{"encoder_arch": "efficientnet", "loss": "softmax", "text_encoder_parallel_block": false, "text_encoder_inner_norm": false, "batch_size": 256, "decay_fraction": 0.4, "weight_decay": 0.1}
Rows from block 3 of the text encoder, named by matrix and row number. Rows with one number belong to one attention dimension. Each number is 500 + 40 x the weight over its row's rms, rounded and kept within 0 to 999. All counts start at 0. Numbers have three digits each. After the name is the row's rms in percent of the matrix's.
# q: attention query, key and value (stacked) (text_encoder.blocks.3.attn.qkv.weight, 1152x384, the q third), inputs 231-307
# k: attention query, key and value (stacked) (text_encoder.blocks.3.attn.qkv.weight, 1152x384, the k third), inputs 231-307
q.157 088:559515577483514506569498485547474544519526494512524526482514511436428528477568591486597490504502475488523498542504529487536454500467518445543507459489441506510497409495476437474569506493514457477472547431516469516485497581502483488
k.157 086:402522528552472453559496521460445484498522496453553481513463419518519466530479503463461468493529546506506550549477538457474481478461566559584505510504493464509485465511475472543502551476477474442520528578496505446499523467497541498
q.158 103:533561518450473499469559527463513510533521510487533483532484509427516537445564567463510538458502509483483557496465400446494507540445564485491433526608468542498476477513519502493484462478465431563487562532506543472524544498483474576
k.158 104:535514510458478564580509446522552455507528439487493463539522500545497479549514530496534464525463464482460533483458485491515457467485547506489502501492453477453528512507503436569424537515464486471527519511497508521498477507555485563
q.159 112:546489528480442506516542571466481540549469485514485514535494550452516534477530511450446530489451458473560527553490455469476407470522506459463495454473470497470441462470518504517511531483478385536506476520525517451520503534508492479
k.159 116:474562513481438532538486470507458507470548470500483495496509447542459454593509576560521411485462503531476475521470505447456461485551512556498525549505470483477492505432449454524452565499453541501579475500440502534513489484550535530
q.160 100:503463502525523535561525458473524533559507565515472516482502459524502511510495502529513469544452513526560482473521482462570480527459491395543477424458527515509592509504449538545563493470505512495502558504500502442526504459518562459
k.160 094:468532494528601513519463412484452503448512502554483432545511583483489490612510531545485453524498460514457488417492505496523525487520535526462520619462467515474535473517518492487504467430463483531506459528409523555462470481565457503
q.161 093:453454462571506498521502451545540471491502545507546543446533475552504482545549475528557474480443501480467484441584499557504574506490507518546507495440477537471528515539505482548537515500459497454495487525445518484516497434502489488
k.161 102:476510554487524496477463548447504504506519496510457469485532505393514514424602515505510529517516520516514554448514486506503481479510500497477409515602577525504509524517498518430455449482566541531499404491511469474412511455510501503
q.162 104:458463403547493510497428529524585523534541485465471507465465500530505475524464471549535452493474523481535459521609519564460463503521447513497527421474480462513494502454426503484510485548519534470430464485505451439516468454509492450
k.162 108:477451457517502511512521556457468516506480479505446552470509527426517485498532489504442542498487567556466451489481472490543470533506496513487463547549507504489453511473575452479524496478527547544526450549505454457455523498480473492
q.163 098:552584498487463515490507568493468519597562527475498469554390536498481475461443507512510550488555526485496507564457432466517525459534537458545518508549471492523441400511528502414501455533541421530525496507485500452497516550451467445
k.163 093:440487504544496505462531443589556460534521440524491474515479468548473469457464523498550438505489520539536554470503520536487523556537503540487495505479496505520554446489487478539493588507514483444612512493523482508547481473498432541
q.164 112:508518603419437484518543538412466511523520476508479439583510532435570476492541541497456477553509466532514578504473432425518493458488510478509458475543521569518465455499481469509513500442481459522477543498476484482507524503505512549
k.164 110:503516483460472536511480479524463509494563464471501505571533499627516464625482560535543478486464509505498533551463549465492461487496523514519522515450499493508502515502466437523446451503465491485514502479483529522509457540514522547
q.165 090:537481489511483448512535543504601529515480484437442471507478538479452435488549538522443494522521474508525477499579414576434434528529532443425497499525508490569461471530449472474492485548539462476554489561591536518475531504501467426
k.165 084:520560537465437529570574503540479533453576451483479538513498547531528458549482492566488516520577524456567466541429485519460484397531429522455478549467528499492534507468505463537467563421577439439591512524500557509451461466461470531
q.166 092:537522564448469473488510609474495505496545482469427474537457549519491566473503516450468500521440479493535590532475431503460458517523562514527488522482514578548449434499510486450512430464496436559468525540539505519542495487503517486
k.166 098:470474422472510523496490487568529533494523486405522551544548507504459469543447514492525452506462499526555485516408482455524496532515521542490500511468461545569531449455453464572458524502472514465542555480490530470513463540553500560
q.167 100:516494512531494484517521544516513566512498477555487566494484458468490490486521545513460482524482512583513422497583559512485438499510489466521477486469501424570461438545536505457612465490554474506468447532529495458518545470486568494
k.167 100:518539517516453539539459509493530501535527492471460499501477465469531492555437494460432513478508507443537478532452488451432498533568504572460492463540568504530467529474535504496543561497532475496502503483488455495494566523441542549
q.168 097:571498592491566518482466496512449459436515494511494483597539498495554532467489541430564541510515528442472568425373487512449539480487533554462474615559594550429507526501503466534511548517506530564483489574517552532486463461532537566
k.168 095:528520483467477522503495540447470464489473495436459480441468466520525474497442503571555485432476500520479428539504478404536469422569500443498580475528474523495500528558479551511491458515472458493472580475507561518568535564571499456
q.169 101:457542510485493515497434454554510518480519461518461520509457466517454503536455511509510512465546490477572495524478521492493534489482501584483532585547493473478513558453485496566500525518529533446538496500461476471470473502438517564
k.169 099:471400457532534474452573482439448496554417496515500514489479489521484572434566422413488588490500538471517529538514538566550473541527497485521508462524465515510532540502550525494543507536539507481476504540555451443580536460466507484
q.170 107:545538535474479473504573435457427525527491522466542481558541504427498550476482489470519520511553523467427552454434449468436535482550586578484537518577526518522523480564537418443538537449553470577538526553459554556545487490523462550
k.170 108:510474504499467497487553483521455482517499466461520491530512570551471544542542613530563492473443445459524489542520548462563564436422542413555549427542463529520496510637477425526472461470452529428475524445523537509553474537537508499
q.171 098:507481478508495552496418506510518477359459530498532531525509447463526544498434529483496513510507503457436545425465460475506546471501497537505467508492485508472571547500523503554414530521503518491511447535519489521467482486492450503
k.171 093:551408544535536455454469488472496489524480530481478523385474495465495534448546503501471515472507527462437469479551509575526505518452479436539508495465556484452434546522517517524527440555449488518501461442514465526498485512482513461
q.172 101:462502466462518598519439457544519481440468520492534448519508562544502495545476477552506507436476535533474500425466522508540515490552594542407530508467518507445529555483497517574462481487502528523536472471463505561486465481510507516
k.172 092:587511518528520449516567482505476502473498458486436531435490464487509549482543486524493580492455563476498499472508490531524526518465515491477533448527541487504449511510478505483525529557525534542541528451563502471544506481499515401
q.173 120:505516507460535507505468415482474496427517501500539450553532539474524474509524519394479529480494538453429509380398473464457532451508560536482471543535578556516531550473460490477446516500455507557522512513470523533513517429508447570
k.173 116:492475483486546495511510481507480528548465512510482468459479512506467536469504523497561495564463442521494419493507515519498532496404458453561512487483508519455494517559518531513552457574465564527498471467505525513503494464567485451
q.174 088:555499427515480465506495554440441513497441522532442448488524453500499567504475462403458573507484532624485509522508479513510449511530564482403519534507483520488453469458509528480493564459484489544506544503571473434593482469475458460
k.174 090:470534400441481493551504491478553447491568502468468482528566551437555560523471455525446432556428504518493443463484456526475424507513493507460500546500429537479498514504501545549513532504505492538505586427474447479547424494453555481
q.175 112:545533538499480521582619498457450534573502519467500545473519546430490516479495505431505511512488448482575514515491452474479472506513530448514458527545498528510525470494555443514497493451455470540481511531511507474492529534505457512
k.175 113:483536480488462543509501530505509543456568461481465503581529481550459455581486526513525498442491534508510537513487504451467480488528546501450487473554474510491514503432476451554435550507527551471518511448475513506502525562592479544
q.176 097:477496464489466453485586442513453499562502460535488491448520496517455475514464510506473475510519513586484476508530573499450472509520488512452557477499430496567515412534509437500515488449449457452476489472453534432514500468551506499
k.176 109:549570538487463565572499558554558560509533497459505525523519526479524461486494522574521541522500495448514460472462470538446447502509543476538442522499495518576502517495499457586478602534510448501484492544498538545424477480515473520
q.177 112:468457456573532535568364447489526488508541467533480494497493498513522429528525441530474455516556507508515443504516581484540471547480487486530542523490466466454542515461467519579516486489496527455539510470469457503506475476514552468
k.177 113:452460488533527408494473426489444462509413550515487519452529445513481576451498477426464554468512503521448509447520512488469501490534479517482489482536471526455488528533503569489539494443494514510499457529531499465509475452487471464
q.178 098:498446485547539505506416452514537473444413538503457506481544457539488462509525457534519521503503492487467473463511525514507516514501499491495523520450466441492520595492466525564485477536477588557513542506513485485481456479551469550
k.178 103:509493495476508482508466504519471514481437504522442534488513565365553552475551424455485530485563523518476466527491486543502481521549474536476450545541529496521426518537498526488542507507542527574496441541527470506474531475493475486
q.179 100:498521567467475542471558579434454523517522484515550502513478554503481556458471494487484542486438452479567466496476457472544438442458551472464530495474503474513470451505517447492534484505486479526526509563533517484494537547494488448
k.179 097:414487567469528527533472464548484431442517500487494474547452489539491516540467528469552452466447508496512497531461481472504424536479464523483522539502465466538532466421501462572470512446533508490544505501485520490522470554481539508
q.180 090:501511503560486524499546503470516515571483526577571509496480554505494462504520527491538445508399538509552476460496472470520507510467467481564461465530491536538557506501531465477532455468444567489411476551459541536479518552538440490
k.180 094:509499505444535571527535548501516568464537489501512481509559487497477426520443514492481501481520501420495452419493569523465485514493465553460423504504479509554481477466388455512483510448533496521498510509508528535437517473553494526
q.181 085:471507515495509491515540464492464511530456539483453516537537530475526470452486496573447529489450501516440536469498538551486512497523558527468499560563517505527408487512528515495521517467461461536502484488513517481516519418486416513
k.181 090:561504484489492537547526498534535529514551472516453474554510539498536490540481505574556448536470393396517476552487545564493524371516439480497468463380505437513550561503431471484496476458517590463464487503437475450510506492545518541
q.182 099:525503504519481514540509520461478564537519558543481518567405548419587493453539486420517481561471543480542499526474474537520533495421464467485476435511527515488525477470488441520478545468492444511556496509497496461520511490487464440
k.182 099:496475483497429485549470448458489468512517488494526519540466447546487457590462557524514463500523569536504482502449545471519426452482496523454552477490451443471560482489497472564496505428487527500544502487461510533529530503512511427
q.183 099:558458529456505517455554516495476479569469508507507468551509537463504513393539544477499530534512539499471506455503461484490439475519517563479483562552443484541517449552549463466497499461483422502466465540522521519554525455451446552
k.183 101:456549499499499545581510563487495539492557470467586513505482531530555482513459546471511474482516547389582475514485553452532495485489484467562538497501546575567538490431499459480513501500489558402496577459444575465492520509528481597
q.184 109:517538578491479493482540486426417458528562491448526477554481540498539553500515518447492530523526474453472574521441449427461487426491518574499460546541552562535502467454508424447501495512481463523527558519470493517514519538538475543
k.184 110:542500534452457563501482513458482555528531408437501502442506510548449493556459545497608458530494453505563461516472523477478486455439514475520516557454497525478485439488455498533450478494426531444488558466458559545459497521512497620
q.185 100:431463401595479515519423546489451511439508420522441533574488452493478496537476501501488487484492495503508524431505568517542489464459495553508461546505505502498515499414454426578498478532502555482538429494545488538519447509515495526
k.185 100:479419476517478470499469497486509442540415515577489509461458410463482542449472455450466511456497521547444468494515468495530445514467481419497574506482537471486496490527535531542566490433540549515500493500515460400572539533441525401
q.186 101:450538515492467488503520442505561459561570463493512574453535474552495505479491509493558416510566533506548449559541483528516541546460507526525519482463510451504549492538490441545524474546459527500472528462482490457492534500519490516
k.186 094:542490529520488509529533532494540539541534450545482523447516467394530484452580433476508560539526508468526495537537485561436531496502495572530504471478543504505459538548557485433479490504578451482503476572542491557442525527499475529
q.187 094:487477533474533527532480386553495528386499498524519506490502469521522491498511540439506480518530504499448548440519502505469537497453492555495508511530591471499529596485493527523455439456504505448549555564507490542491490441475496550
k.187 090:565476468507573464509458448446444509489456541586503517480511513501514571446529510568454526445468473518484500468536529508544544556400493455474478415477475429519487561553559526469567496475430542563474510474544526467484474467481487392
q.188 110:455504517511476498469480482534552418465481487492495484487506486569492469517487480544513502471535500458521488504541580522487535548540478563488556529405539433485550551526480560527477481518491547464481486461494503477512518488486507467
k.188 112:488493495557523432462518517506512450493393532558482535398502505443536562397561454454510541556541516546514505510537443561497509544505494471554471471527576515492439531539539559460512535496533505486485531495546496531501548466491530464
q.189 102:527461557445471531424566450463414511508481553471528463528553490470533568479554506437490560489452451484549484481464470490461571510495510579521539495479468520509528507450499422422570466501575467573498524545524475577472479560553474457
k.189 104:482536500450486583517466496516488474478504470538599520514494497517526523512518580489506444529471456521494445598452546468452478537535450443510573517526492541503527454514461477497486457466469544491513497422420551538527478493550471549
q.190 115:548574530412441525492556554435419426510481550432552481548518560467510496529507543450499527513505480442510527518466431445453522431525515497559463542529507473503497469474477441438475494419457451532506472488461513539511480529484503574
k.190 109:486559490458462504529516470536489553524495502478532459547533509589445417553455558495568422519519499459493516523517519496491469420466552429545517504487459443475495503506498465541424507567444557482529488475440532491539509555589465584
q.191 105:490473475548530544520406467551542538472516542489471517425492523517406460549477461506536508476503547522521475446565540557520516536496469481460459475485492396460519561486466535583499487503476548473500469515526502433431495516507539435
k.191 105:501440483516513511467555469498504467492481543565473470470470502403515519448483429482405632529544496505475531528466458478459436570531495509503464517539568513487476534546533534477521564498539507537538496562496518504483506468467574441
q.192 097:484531443537477434533557531481501493542488484506534453526590486509496471522471528471506522588520517467517531556465488481441479496525535529547433536462557507514467528548553574466432545438493503518475553538463550495452508403486443529
k.192 101:558516429476468521496496479489501478492495485524484468491487561465485434489558496473521563467480555486508408489580550416520520524468472477443543497526542515460605501476491539496514492506535538509509473483497542410632558512542581476
q.193 104:604508511465535454535555476478546500469443520522447519512512490442511533482535509430514494552525533455436587537552458503492444588468514500570516541520549547477453507424530488468547446475522609513580575512447546528489485535495528493
k.193 106:505491435468505458558535571500492469488452488514452577457516548435612508396494472485516490471503476538551492497516463553546429535448467603505549492461510534483537485477469553478520608502515536515551512552464481522518453477535454561
q.194 108:482492556451570443505557510490515542566489536523586474511594582444526526464455569420486542510471550458442563505491458518412465552494545576471438584542545480535459514548513574480502468493471494563394524513432528516444508421526418498
k.194 100:497530466459426485514509519480487438423478433513492545547508540515512502519493504425510506414487469542502428489517516462478533437523496513439491493463505522418569521432487481498500532485507539527491468553428541429518568502559471484
q.195 101:479521539532521564469466507503527492511561493439447542498493438523476435545517507576455443421487491545548435498504581455548514470502394450490452440465446511499543484510521495468467541541562491489436473482534426503526504551507500470
k.195 103:509528548494530456468481488520505538570472512504493447525470469504468471544497498396510518568520481513469504508494470511477577527478477506598497481483564497550447493524501467464570487518579449506450500503516536539400447469467503508
q.196 118:457452510532474514488445502495521504504524524492455580452472454490493400486534444581494421486523471469576458492465573483492579445550497415507504441523482514516528475516477469510485558536537491484465480504522446447531509557488541465
k.196 116:466523564532554480470501472488523538577484545494515446558454449535433525574498545500483488533481529534497531508453517460492522519486519457584559509497488474602466545523500480461514443507473456437417478497542517599454495502477520449
q.197 101:489439480456468565495456503484558513508525582534502460505493448419487457550488428448418411513473515482503444514553593524519560442531449493513485419468463515541509547486446490468499526534519501524434449505441506482491502527559506449
k.197 100:455595514505595444489427477467522564594477537542507402550478496506491514531527532399470482549536506465406465520491538562540526441402532502591519542538499474546468520506493515447473473510461464503419496445455523535509545523536481475
q.198 106:453517479472463559506468508510457541536503531527497519509474435514422460543421490531424507496500479499574470556511565484560529452515491471514477450498398432550548505501486522475406573517592459452478476505457451501540452543501436479
k.198 102:437507555488541522496494470462479538547494528565519403538514487571458440528587504478411526577518515536464500484510556464516535526523576471587523515519531441547500561513531435432560429532565515522415473507518578513479514499514519525
q.199 104:542532499421534505484547523496553496553437527572553494453571518469515601449463514498541592512446530499473560527489429473450450527533525513489451602547496506467535454533495635410507491483478548551442508468576486510501504494526552511
k.199 103:505520474522438484511452422490516436437508458456497543490510487511545480437549529474502534459496506523525481554471469491553451470521492443393520522494508505428525511462512468501491478456438518501503401555522490433560476509516508515
q.200 078:520456526516586456493512485538544504433460570520538540554480487462505464543528537548535540458479482501471540450545492529508583439505511450567499432531482591480547496473486508505526569472496524483490552523471466449486484516483531523
k.200 083:467526525451500490456531499518479487499481400479483523444450474517518507387544460425515519505434465553459514484479450440527497578508458480522454509511454523472510510459533529483533406457413483524473497506503503575459548469492544516
q.201 113:520500508470511478493521494498485462488403477549543459511494519437524561474581518437576572529540517485430566441529392547493464592518601510515451606524585477490506537492481555491505455401446473536454563505463529495531545433464461571
k.201 105:522442453500460505491537495511515529464540427459508521526497510505500457494541499508541511427495506541541431510517514507479433499512500490395584509529474513386583503462510480534507532472426527486562461545444487449519551521504448542
q.202 099:462505496454477583541476519462532507486546524500460455471504505476497447510526481446472440483552436539541478465495517483498518455476449486495529373486439514530513518524493469502496520468545495480506483481454466524528544519489502472
k.202 091:440580515528535479471553455492503582532460470499525395498564482548426534503467568490505536548565503517421450498484504499482527523498553511493457559519480457495478545477548483473481428534472455496429484479467504492486509518515473490
q.203 089:477498511519526471454511528450600542554553498529479526551450471467496539488525522538570516504409454525456500488523498530508471575500507459500512468525516542555475436489516509471459520557478574487461485491583487549527535465488522466
k.203 087:540518555504532431527505536535505486497555501464468509479473488527529494509432471533510470500524478463550549435465472531456497548540440492526467420524554476511485479516533491455456507509459480478532525463616494534472468439415551478
q.204 090:468500531468480540499460559505489525438587529464492479558439525498526438542513493536426482525530465578497447480469509489532445438443517509504557393478453540572509507436531496587518513487551461458517432460509464511513477477543528470
k.204 093:482506569434578510483483520510486545469581485535456450536586564489476497505508504513467539599561570514481576496530490505498542529532532548524472498527488505533472441532467533481447450480496470513447551515501443510497470546494566455
q.205 117:448470498504520557492441491514518514517573516484463481497509441497547434518479419540473462465460491465557408551490603517476541444498445508534518407491436526529470518447448487511494534479550511381407466440493431486503520543541507407
k.205 115:511544494467582449480490511508529516548498491492483398531457474573490499488517463513495486522477453473457506466562536478497563513457539531569489512486496473544449585511554552406478430443481492484432510468540549460506497457522490434
q.206 096:474484511537509554501519459481540427484524500452525574480497517464431442568509469527473457443508483532536487494462575447519529494545439422453516436523453502529535477496513494507510491533592523435496447450530473454520568553491527491
k.206 102:516472511517515462561461430458539529558470547487512529553449490571486512556506517551518475593510521493487550534497473485496506533474519548627506535500470501553481551538508496443450446464485436528459519457503502584476524423505439537
q.207 096:499506497525479542499479483481544512491485499450518518521442461581549437485504502564425397510463447451556426495476552463565524432460485477488504416455459498468559470452505460558482497474500448465495429545501468490500454533512525436
k.207 094:457499508566619555508470481520500591541488563519529423492471470507481513548508481525479518499521468520462580469523510521471523573541473505553477510496567536553493459546552503485523490472581496514472489430499534590476464503479523443
q.208 107:565525442511517463528499457505490489485496405511428481542505553456523516436532507484523514452524456459498494489536474561503435559453499502473516556522519483518435479490549518524492525499464494508496432497550536513522532430513448566
k.208 111:587475486462480493491513594508537465480500473420558545471510526527562495496490500547476498514466498485503506490462468473454465502560502495457481485422438473493565429524430501522439549564513544430575560501508443507540480531491493506
q.209 106:568460517462461492483514528500414495502429459494543529516544573448491601476485495480550515469485558515481508450476466512487484541507536594507502532533527503508561537532522603487493536485490490575470518558430550501481574514508452494
k.209 110:463483429468408564498515452496530426460531397517446507539493527526498453469546498388561532488565534585497476516502550428505443485537537511410481545524493530390528531499502510452505460495467512495520477497414491441548557537480521462
q.210 110:476476464503457585475451505526567492476491479463482573472513488488569412503497477511475422457463454528535511553552603494523534412486483465481503424509456510504519517489510485547510478489583510451542446481518458467482452566513544438
k.210 105:476492603462555457464530527524520480555454531456539434511514447542467510459517492508490488575544425498478546451488448556492553519458508543592428514502526531569478421543517494497533457561553495400477565496547536454473474464524487465
q.211 103:503521532562529398466561508506421526497484438488551491480553585500503568468549520484578571572515512476472575491489415524455502612497549599501474590501560527517474476555564554479501544453447488546492523568481540514494565416463500528
k.211 097:506453496483519566504491483481521437441556416458544512470533500415495473518516475468539467465468539553559426532503542505496494497459514481465516501522465555447565542505515504521500471545423494540526498565457546434577601552541529516
q.212 086:484477545453464491560460577480394534460521493534513467543530471543460515445455504395525492567494453538441458522442486536504506490484479460516581454528488514523523479530515524514521515476501437456568425498456468535530442489488490467
k.212 088:497527530523498449546487516465495501530596517487468527476524556518498496479462529517416481521496531512528455517504489482514500503460504583426474442534592519493486599450491484451545496441537455506512432560481429522464476494518575540
q.213 113:482467497495482548461463517470565466493538486459552517506451467501549438522511447497543435449450488481506406515512580512547562407515496477491482446484447479512492521492395444545535566569539412449479425515517480453496463557547531447
k.213 113:448527555553553448477520482482521536581535559554538416546496527539481462518547494519473495553454471464413547492449539505515571476507540520543478528574469476551405535474490454509448436485474430483454493445562562572475486470572483440
q.214 102:463525474543481562538503467524563510470515545487496587506449476513464441584540448496495460429523452478543510478526572437538507476551390431452497438487438528554514504445492344587466518494525478467466452504509437549530479533474554480
k.214 101:446475559468549489512516515516471517483492527468492501534482422450426545512523461489453580576472480511482554534457450533523519499484469493615469524452508525577493552452539453497536516503562454517435508484522509585405490494469495509
q.215 110:493542465532511442496532444466468495491444483572533455504527553475499472492503555452495543519549512433382544500523456501517430592436562507475452614491537504519494482490532550488535454438441503547468505447508614539458493444514518520
k.215 109:596464441457440524482502559553511498502514498511521565496463564474518490425495435527535526451500491455575417503521506529478465509516451503486497426411514574437535478482484529556521590510519495530572547554485485419513453504467522480
q.216 093:494513462547486535449504481513548532522472467511520507517484478500518433522577501522518472468481469522463537510609549523491480526535524457502555573532467415504546490464502480526486388549416471546483512439542555487462490580429486480
k.216 099:538490507509592437588455515536463540552487529476545474427466484494524551391448430517511468598493490515496520494466474615541516521524488476556544482484543494520490484531514502468482518545539507519515518518569531549412452435427457464
q.217 106:461481528499506561490485478501446454428569538494488587495502521502515404542523479555415504468492468548538466512474551464495544380422476490466500437517389502537478494510465528501545514466583419492561470512538431518504468574467510462
k.217 096:482508541529512488513491482466519522515474535459527501522498448528470473554494503454424438491502533520460577519530511515543531542581601546553494520490475464529473534523558485457478443450586480518401538462486494538455509527501511418
q.218 095:520517493511533559482474529536554563478564514491452532480421510554453429549520457440474509483458454480574431534510503443549474490487482484520481383500523428459474496535481486485483495511468447463503458491510444466531498478475614520
k.218 092:522493507493567451470481491448582515556477534579454537486475451505486521508489476431472557542503525520450535528470530462524581479514467512573475481468557501507546499510448573506493477483537462534481495470531459554428436531462424554
q.219 113:515434478505447538501488539442531531481562548475522508531437424520514424531511402543508462490482450526507455558490621496530543409503489495535499429535471493495516492501484478494455554565568495477494536433514447463516507582530515468
k.219 111:476517570506568471460495462506499462555485534555453434551546471583440498476471547500493446548523464527514552482496519508465615532450548523613450496506497474526442526541512450443480437519588500499479512445491524530455472417511474499
q.220 111:496480490518519531532507547475524515569520492527538504516534440531440546563514427557469461505446594425544438519510520559502550408549527540493487490540410448467531516538444528486444575532558427504452507548499480455481503477472508485
k.220 110:462543530522497593483477465463447520443524516547542469510490476492419449530591521464455516468510430523475537532563556414539585489505479476523548531495446447494501548538523475477531392491487541524474442469516531543557497514506497408
q.221 110:482537518475498530478445538469533499498541510497523493529480476527464472557431492485507577555480525519489467499512512527498557386515535550520481469540488495501499491556463549427410572470524457478447487476460485479492464496555474420
k.221 118:420524464504489480469485468521449538486557481507532456541493528542457490578506531421452530437441531506446451548531568456544531461520550496503482556528509461508510543512499466447513445454472474572413443485447495458511588475502509442
q.222 099:553497486437572531491552551519481493527461483517511440469560518461468597474504479471494572536522569489462500465510472531458504564516591516519442571524576532515499523528531546532552504510488481522463567543487550503451545465519488503
k.222 099:487531430502501563461498465471503475447528498537477535514554498519506493536547481496501493406500542513508461487500461472544457454550484492399540588588434558416546502475523541533523527552445511542503472462493468476516535533499537501
q.223 099:505473437538390484547511434509508468442536508467463552497478442531472446508492476526520489437446444470538483487533585469493489508479473511464541440532538485546532511467519441569493521550503547436541434465536522477485444531530508525
k.223 099:514483558503550523524464542453514441605461518449489423459468411476464523479515488568511482577493473490511544472489476495478559561469520495613489520502537492515459521557525494529517491521573489452493541473507429520427472465458546510
q.224 110:503553501591472541563505429487531453464516502511483489594423493474506436479545468507526478423448463457446509484507496491556516519458487513473544523458544557501453483464551426569493455515441532459502469433507550501547528551534496511
k.224 110:555475514471523452537569559543470469559469576494553601449511451474571526454395425534538540566524455494511496484460468547479558511481457566499546413426543515532504510450530519536499540519520477484561542495511444457424441524487429502
q.225 120:438475538501478570518467540506498530489602574461480465527495469552468442537495450466511530535458501508550444560487570513454526438490456514527489490483475448523550495549477543493445566506586489448470437470456433470528446497469500398
k.225 117:519494531530589481443440485488451519537561588538530429522501484574410488541494484487487510538526456554466467586514573464554557463473531482555522502519500469527464538509521439447530429475509446515404452502521488481449541513480607475
q.226 109:506519539523462528495480498532607529467635510464440539545472460508508468519520463527442399465497468529549436509451564439532522493497434462536491393448466534513536543469461425520452482478508520472545442454543449461487494518546563506
k.226 103:428538580488566427476501489493473485554505528564501427487540428503519492519522493517492498584566505530473516514485525561427545550480457484533495483494499508568472520532473468494464489503509472464472533561552479524542440539457512493
q.227 107:562488508512538494497530522492493530509482472533500493501549547438497585485552518501530530429543563465476542509546407542433501580536570510465461560549583525508437468518532598467527471534443493463538558504474526459482521489514518553
k.227 101:527483466477378506526556524522499442467497469424492569544516494559522445515486511514504479414547491468523428496446485464539463516511429467461494542489477523466568477500501458571464573511504525477564470494489536509506517516521495445
q.228 105:536462486455465455530553515513477472496451446569547494519527514475514583444473516533513568512500549467435502447550477560472484557470555494508471536524499464463411511525523528472557462517425573513499565484452534485520529485476559515
k.228 097:489474558508477487525540529561511477444499475489541590534450512491501476498521469498474374411557534514489478488492490537533446505495493504501519506487496517501527499533458552534448554489459523492537519547497481493512499526532490550
q.229 104:521483510529458463542563475469427461560481426494532560484522530468484543504500515489476522530520539467485562511533429553496513580521576525504480553502523474468474482499524562497562481453468481542485561567456582478514535450451485569
k.229 096:553507413496458552487496489506524489433503368505469529438429555450483530485515464506546500447472456416541452534546505518487454469536490460427494518497503558447536450460526558526479531540492574532539459512461515470486521435486478542
q.230 099:558468541452448536498474503440582499444543488444468512514451465468491432545507402522571463464472512451600447524500511515516554460592425504558431423506496508575565477505474444468508561527515437498503522533494438457438510549499558449
k.230 100:527589567507581511475486413522505532545477508500505420554467442529450502487531538441512500497461495572514523500540472502495495508498542530561487494540529436493434531532450507437511468509452529501407505437510520632532504478501527505
q.231 097:519493479503476482503545462462434458527427427584531534535496562454523594478517505419489522534531551443391594470547464525467458585518497489505519567501591523485465451521550478480496467449441499497570533508493583525464508474530455552
k.231 093:535457435513426528524489538473572466473504492466486543495530534464481491453499496525511499440510517540573412487459509509487446398471498555432529529461511525488493452446445470502423575507494537495501498531501491439505490512490494487
q.232 108:441477461512451593530513464467577526507532605439478523533503482468504520542489534575546475483453504531591502518518615515544548437533477454560492448517434491502513464497492481504523564492558467434468521523471471509465501521501467451
k.232 105:475533511527546466477481469501508541581503536524544453502427470523453521482490475473497480486499468520421537524560521477529512536435571435594459534539572475603464503515540454480542388534481481563405459464519550556524525427481514476
q.233 104:502451512483465544502443547452492596495540525551530536536540412566509475531467448524477462558496508532485471511487546513494561421474475467536543389491429490576560528544466476496473532509567490439472485495511429490539570512492549439
k.233 106:410552437502543387543491472445433540467513526562514434544520511484464516522509501503477533532506541506505458463469494488505516545515540512570533508540550505594458561533494463508471424465534471545407476471488508498474447472502468447
q.234 098:497486532537461543509605387536528497610362513466502526463486489485470473503532487529493500487503507450479542519559534489467474529580526474421513556540471506463513546514454542463460535535484492474450538584464461466512548477454493482
k.234 095:549473535476500476494478460534471499428499479524510429536470470519495449458587540459533517518450481467520505489494522489535446591518544450492459529455450547473543438520552503543508508566547491501493519487565561550465506487507440539
q.235 093:512478483465496447530489556518490545530487455532567453525496501479468621421476462512453545491494506417482535495510483588485479518493582498499560536515553496440470523516493584456490526489465444500527535507508575472512461482525416534
k.235 095:523421481509345573501456501512501481453546481477540516523513549501499458515480523487476453443483485501491515537539448449493507468550519474415538520555514503476546493477492490482549477464496520507545448463422510472542598535540564483
q.236 106:451501469474481418509595471534490508480464484524509494471539518489472557495551535470508570548516525454438560498483452507504534510517513553492496567448543442544450494499529524512509432513432430541526526513428568522496489454442550540
k.236 099:563447452488445553491474557515509457488511463486498549445509496459554509439453453522540438468512497514490474475497474455510467535539466484402506532479486561483566448458510532505497551577543512543614443518444489499513512509498527536
q.237 098:384490531461492530492423521496511553465559542462422483542495458482495459486484488570541462501501461483508415480407571533580542463455447473463465421506462516504514491482517483510466509519539484483554446513621495475561484572488525493
k.237 091:476528495449539459464498479482549477545504505568472489536523466513514437504518545509451492517495508457495584573525574502518492518513461487488540509522502421514474504508524523494530467496528485557476533530475523559443459490496497433
q.238 100:585492547530533466485581485548481505541412477537519519401550595513537553437490561464512513495552566454418564520582411528432448555537492565468528567526500426469493536517521541494502467504467523524437564479530585482530521443484529548
k.238 087:481525504514498481582506435531441518459476489507514523522529510509502518480511488538467468444531484541548418498480488474502439442476519462486506495512438528430548428460524455574585547491450533492510434522480505506519565502480437508
q.239 107:463445483564460595524544448529571522494492519488484537478467472541470439614543542580567462453498483534566521545520565420507545465583466474517512419449372475496561552462487453527458510463534503508495530488453456514481507533518583459
k.239 113:494539544488609450509453419498502513560485533535454393492459462492423546471489516485473488547450480494461513523513466502506513564450513514545515540471519522530449505488526496481501485510547460531482482522559545545503457533486501527